config.toml
train_examples = 97500
image_size = 32
arch = "uvit"
cond_dim = 256
activation = "gelu"
qk_norm = false
width = 128
beta2 = 0.95
lr = 0.0021
beta1 = 0.95
ema_decay = 0.99
lr_schedule = "constant"
Rows from block 2 of a small image flow-matching model, named by matrix and row number. Rows with one number belong to one neuron. Each number is 200 + 20 x the weight over its row's rms, rounded and kept within 0 to 999. All counts start at 0.
After each neuron's rows are labels from the 100 images, of 14976 (inputs lightly noised), where the neuron reaches its highest value: "place" is the part of the image that holds the peak; "top examples" is what is common among them. Only what is clearly more common there than usual is listed. The data: scattered letters and digits in many colours.
# fc1: MLP up (model.blocks.2.mlp.fc1.weight, 512x128), inputs 0-127
# fc2: MLP down (model.blocks.2.mlp.fc2.weight, 128x512, transposed), outputs 0-127

fc1.84,228,229,186,206,224,219,205,164,253,190,215,182,199,201,198,211,221,248,224,167,145,225,236,220,186,223,186,216,201,210,222,177,186,194,195,182,220,212,205,188,209,205,220,229,188,193,200,221,227,203,192,199,205,199,209,164,230,200,202,198,208,230,202,184,193,150,196,199,200,219,196,225,178,203,210,209,201,191,200,185,195,222,234,176,195,218,212,215,160,218,200,197,206,227,199,191,214,174,161,210,197,191,185,187,198,226,219,194,209,241,225,211,170,184,218,204,226,219,227,177,225,233,202,235,194,218,194,196
fc2.84,194,147,187,193,195,168,173,232,160,238,177,202,199,192,202,191,163,171,189,236,235,198,178,169,225,186,181,161,205,202,178,244,229,212,191,213,192,177,200,207,199,209,186,185,194,210,230,191,165,212,208,218,214,213,201,215,178,219,200,198,200,163,208,208,191,222,201,195,184,183,229,192,203,183,177,186,186,221,186,227,252,206,192,204,175,172,201,206,226,200,214,209,209,161,218,223,199,215,167,203,180,216,175,202,197,190,190,196,222,165,182,195,221,193,187,213,202,182,190,205,189,191,223,170,221,164,214,210
place: top left
top examples: purple

fc1.154,198,184,220,169,199,222,189,243,167,198,219,191,204,221,235,189,212,232,197,202,184,187,237,194,173,220,203,183,192,200,184,188,199,187,195,193,235,210,212,208,205,192,213,228,214,226,250,184,164,178,190,215,213,210,213,200,237,170,236,209,191,184,184,236,216,212,212,187,192,224,207,219,220,188,226,211,209,183,197,187,205,211,209,214,195,209,209,217,207,173,208,203,184,194,212,193,206,168,183,193,220,216,216,188,241,213,205,186,211,219,188,248,192,216,256,187,202,231,167,184,181,159,198,188,175,249,204,202
fc2.154,201,192,192,173,197,190,217,188,233,180,192,197,230,190,160,184,168,188,203,190,214,184,197,204,215,203,181,231,201,186,222,195,167,182,195,184,199,196,181,193,216,209,197,201,206,161,182,192,230,233,199,177,198,207,208,193,188,237,165,221,195,229,220,206,182,184,196,220,205,187,194,189,196,182,161,218,206,216,235,221,209,172,200,200,202,209,194,158,200,227,201,195,214,218,192,222,186,210,170,203,196,175,221,202,181,191,171,216,208,175,205,162,223,201,159,205,221,167,221,212,233,262,188,229,202,160,162,221
place: middle right
top examples: pink

fc1.228,164,211,200,174,234,242,186,193,199,191,188,166,189,189,229,196,215,211,157,163,205,186,195,171,205,216,237,180,198,222,204,240,208,219,198,187,233,204,205,231,192,203,214,186,212,170,195,205,226,187,201,201,168,180,205,202,245,214,204,179,230,192,204,219,195,221,215,206,185,207,245,180,197,212,185,177,201,171,223,173,221,229,206,207,182,199,226,195,215,220,214,208,223,183,196,194,183,190,192,197,230,170,182,196,208,201,204,163,178,180,206,192,186,198,199,178,233,190,193,223,210,198,169,189,208,216,177,138
fc2.228,173,193,193,218,199,191,205,194,184,200,191,247,195,174,188,204,175,211,252,219,193,202,198,199,179,206,178,234,183,220,216,191,191,210,222,222,166,222,211,201,217,240,187,204,208,221,203,196,205,185,187,180,194,207,176,212,199,193,190,222,200,214,170,210,167,217,161,216,202,194,165,195,178,200,199,198,195,201,175,223,191,216,170,208,221,226,200,198,181,197,182,178,213,218,212,245,212,179,242,185,209,238,188,227,180,246,185,212,210,219,197,211,219,190,227,208,199,173,203,158,191,244,197,234,192,196,185,248
place: middle right
top examples: teal; white

fc1.192,214,206,173,201,171,183,189,158,207,168,214,171,192,198,222,194,198,235,254,203,188,250,238,205,148,199,180,224,195,233,151,183,206,190,185,192,181,209,189,191,213,219,207,217,187,193,201,211,172,228,259,204,190,190,214,197,163,208,202,231,213,171,184,163,220,208,187,217,206,177,202,200,172,204,204,210,201,186,212,200,207,194,178,207,198,239,212,219,208,210,213,213,210,207,185,199,219,222,232,188,182,172,185,205,187,201,204,207,213,207,216,237,205,212,173,212,225,209,224,208,212,195,212,186,176,183,215,213
fc2.192,209,200,205,176,200,207,168,217,209,209,185,230,201,199,196,243,215,163,165,219,209,184,172,171,254,211,209,177,216,153,238,212,199,205,201,167,209,219,194,202,203,212,216,176,192,204,201,199,213,169,219,183,198,214,189,181,227,213,181,183,189,230,203,222,187,183,202,171,208,227,203,194,210,199,198,168,186,250,180,193,202,168,199,183,183,178,181,202,210,179,201,189,224,173,200,189,172,167,197,186,218,232,191,196,188,245,198,171,191,163,184,169,209,219,218,199,183,191,198,179,186,189,175,244,220,210,206,198
place: top left
top examples: white; pink

fc1.435,228,210,183,229,210,232,177,171,213,204,204,200,221,171,179,205,188,215,260,183,211,191,175,199,185,223,221,183,225,225,199,225,160,199,201,198,210,211,158,202,185,194,189,209,203,222,225,235,190,212,177,225,187,188,188,207,169,200,174,225,211,178,187,186,170,209,172,208,190,194,174,194,210,188,181,204,201,219,202,198,209,196,187,193,207,219,236,128,206,215,203,199,177,225,194,204,220,195,187,213,185,219,205,219,213,178,208,171,207,236,242,186,188,198,226,197,206,214,198,193,238,231,227,184,201,185,229,206
fc2.435,186,188,211,239,177,201,207,220,208,180,204,178,199,241,226,204,213,181,168,245,210,244,190,212,213,192,189,205,196,172,212,180,244,214,210,243,212,197,244,198,195,210,200,208,200,186,190,182,198,191,214,198,200,210,241,192,213,188,237,173,184,210,188,214,219,173,236,191,211,207,228,196,173,226,200,221,198,184,178,201,162,189,212,187,201,186,193,254,175,175,210,207,215,199,216,198,180,213,205,188,229,155,215,176,180,210,187,207,198,177,156,187,210,196,201,198,194,186,201,232,185,171,188,222,211,200,167,206
place: top left
top examples: yellow; orange

fc1.212,193,200,196,216,180,190,190,179,239,196,218,214,197,218,200,197,207,201,200,208,207,232,180,208,212,182,185,192,192,189,163,244,224,196,214,190,189,186,206,222,208,215,215,182,193,227,229,177,174,218,186,190,223,176,169,224,209,188,141,195,198,173,175,219,230,175,183,179,199,260,225,169,209,206,198,206,189,185,169,180,185,207,202,176,193,169,194,226,220,226,193,172,228,182,227,205,205,201,189,185,201,201,193,236,186,173,199,182,211,198,169,203,165,217,195,208,207,183,173,164,208,168,223,221,179,182,185,174
fc2.212,197,224,181,229,199,220,208,195,198,201,203,168,193,193,219,178,196,195,194,191,210,197,185,177,188,200,226,228,174,184,242,152,145,210,198,212,204,206,181,179,206,185,191,204,211,182,168,225,224,198,206,199,183,190,205,216,193,186,233,226,196,207,203,197,191,209,198,225,182,142,147,249,191,160,167,184,213,200,238,192,203,204,186,226,225,210,203,170,175,162,223,210,181,191,178,194,199,210,177,198,225,194,217,185,200,236,180,213,206,206,230,195,212,202,194,202,190,217,209,220,203,244,175,196,201,218,191,198
place: middle right
top examples: black; brown; blue

fc1.240,222,229,175,203,195,202,196,196,211,218,188,155,149,218,202,218,177,213,178,224,168,191,175,190,172,178,201,202,209,214,196,210,189,202,195,192,190,218,218,194,180,215,183,206,209,200,218,180,169,211,210,164,186,216,199,191,196,200,204,246,191,198,250,218,189,199,195,187,188,179,237,192,203,172,177,179,196,176,233,196,201,199,181,212,212,201,226,164,185,214,214,193,186,208,168,196,201,175,216,222,221,194,184,136,214,221,182,210,243,227,222,200,191,204,200,213,220,178,230,186,220,216,225,179,185,227,174,231
fc2.240,205,144,208,184,211,175,164,188,207,199,171,252,248,185,190,200,205,205,220,178,215,210,225,205,228,220,191,202,207,199,175,191,222,193,203,216,185,190,202,214,199,195,190,190,211,228,192,214,225,193,179,197,196,186,230,216,201,186,200,163,197,181,187,178,176,204,211,227,209,231,164,206,204,247,230,218,205,209,156,206,197,204,224,173,195,210,189,218,219,184,188,213,224,186,217,198,179,172,233,214,194,240,169,231,225,192,228,168,184,168,181,193,210,202,205,197,185,221,186,224,190,182,187,186,222,164,193,195
place: top left
top examples: teal

fc1.249,187,217,200,211,185,182,212,209,229,176,195,206,197,247,192,211,206,178,186,161,198,199,196,176,186,184,217,218,197,182,222,194,177,184,201,146,199,218,218,215,143,181,190,216,210,187,200,200,186,221,206,213,150,185,196,208,227,212,209,179,191,173,180,222,204,192,188,204,216,199,195,218,223,206,207,190,205,197,216,176,198,221,200,213,220,241,197,162,215,240,205,182,229,199,181,213,176,243,223,195,225,182,235,212,213,194,197,195,197,245,190,205,192,215,168,188,223,225,181,175,249,194,180,218,185,220,224,206
fc2.249,229,174,184,190,199,203,183,210,176,194,191,209,215,180,188,199,190,226,204,206,222,187,205,219,240,216,189,198,217,213,184,209,222,208,203,250,201,173,188,185,216,221,205,183,193,194,246,209,194,192,183,201,246,217,207,178,178,238,209,190,203,221,196,178,183,197,195,233,196,215,203,166,189,221,184,221,184,206,198,208,193,204,206,181,174,193,205,232,207,168,221,203,188,226,213,189,205,176,218,225,185,209,225,189,208,231,200,180,210,166,196,221,182,165,237,205,189,145,202,209,145,201,232,171,233,199,161,201
place: top left; middle left
top examples: pink; orange

fc1.444,203,208,197,186,207,189,175,194,202,221,186,207,217,166,176,195,196,228,210,202,236,206,231,220,211,226,212,206,202,199,190,228,206,201,210,221,212,201,222,202,177,185,212,217,196,182,219,222,158,182,178,204,190,193,206,206,190,158,183,207,215,221,183,209,190,217,245,183,213,238,237,201,196,197,206,181,197,249,211,162,191,228,210,204,212,156,212,167,184,208,214,212,195,228,174,200,193,216,200,205,210,190,213,169,231,232,226,244,213,216,214,220,179,203,213,221,217,196,180,198,176,180,181,221,192,167,205,138
fc2.444,188,208,191,192,195,209,248,199,204,209,218,220,201,244,221,198,199,174,187,210,172,213,194,192,183,189,189,195,200,205,215,183,204,218,196,195,190,218,201,198,228,210,163,198,214,215,189,181,222,236,213,202,216,193,199,210,223,226,216,193,164,180,207,191,205,180,168,224,178,182,164,183,183,199,174,213,200,154,205,239,202,149,202,211,185,236,195,214,220,189,197,201,209,190,232,204,215,175,190,198,200,220,197,223,179,166,203,168,163,202,186,171,201,186,189,165,194,222,204,205,215,256,229,188,161,223,211,237
place: middle right
top examples: teal; blue; brown; count: six

fc1.22,211,226,199,192,161,214,202,194,204,225,198,197,205,193,212,202,193,228,212,208,184,240,205,218,169,218,200,203,199,204,177,205,247,215,198,229,188,216,174,203,247,231,225,252,212,206,211,157,183,189,217,186,219,210,192,209,208,179,217,209,185,230,239,203,212,201,204,166,196,223,219,204,201,142,213,200,206,187,208,222,227,201,264,215,200,223,197,175,204,219,215,198,208,169,171,203,201,206,206,224,184,211,200,212,183,205,201,203,213,215,202,231,200,213,181,203,213,215,192,176,195,192,220,197,163,171,193,249
fc2.22,205,212,196,153,208,194,178,196,242,198,211,190,209,193,215,191,204,206,188,225,218,174,179,172,221,222,186,198,192,179,217,174,170,207,185,164,228,183,238,218,187,187,177,182,207,199,198,238,211,204,188,215,189,199,219,177,220,204,177,188,193,190,195,192,193,203,193,218,229,211,196,202,212,248,208,190,192,219,187,187,184,198,135,219,230,207,184,253,172,183,218,184,220,254,220,218,180,181,227,180,220,192,203,198,211,215,228,191,215,193,210,184,203,209,234,234,217,183,210,217,194,207,188,203,240,206,212,182
place: top left
top examples: red; white

fc1.375,201,218,181,178,177,206,174,219,201,218,208,190,232,204,189,206,175,211,222,201,193,188,186,196,164,235,208,238,191,209,200,196,161,215,218,204,199,215,188,219,237,198,205,202,195,261,187,168,180,239,182,201,268,210,209,213,186,199,187,214,200,216,207,211,216,188,190,197,197,231,205,180,215,195,204,178,190,224,202,202,199,233,208,234,201,179,226,198,163,219,196,210,220,189,226,223,168,218,199,189,216,200,136,196,214,226,227,199,239,225,217,180,190,205,229,221,195,178,204,205,214,196,193,183,207,181,200,189
fc2.375,202,201,212,150,218,200,179,184,213,195,193,203,196,199,183,204,199,210,196,214,200,210,205,211,236,189,183,158,196,198,190,211,260,213,223,201,187,188,189,198,164,221,207,196,199,150,234,238,207,172,210,200,139,211,231,221,209,189,230,193,181,172,209,215,166,208,206,193,194,180,203,219,188,188,220,211,195,197,183,219,221,183,197,178,197,220,190,222,249,177,209,201,204,210,179,186,232,180,184,207,211,223,192,239,184,190,175,203,196,188,153,211,214,194,175,202,179,181,206,193,195,246,199,213,185,221,222,199
place: top left
top examples: red; black; purple; brown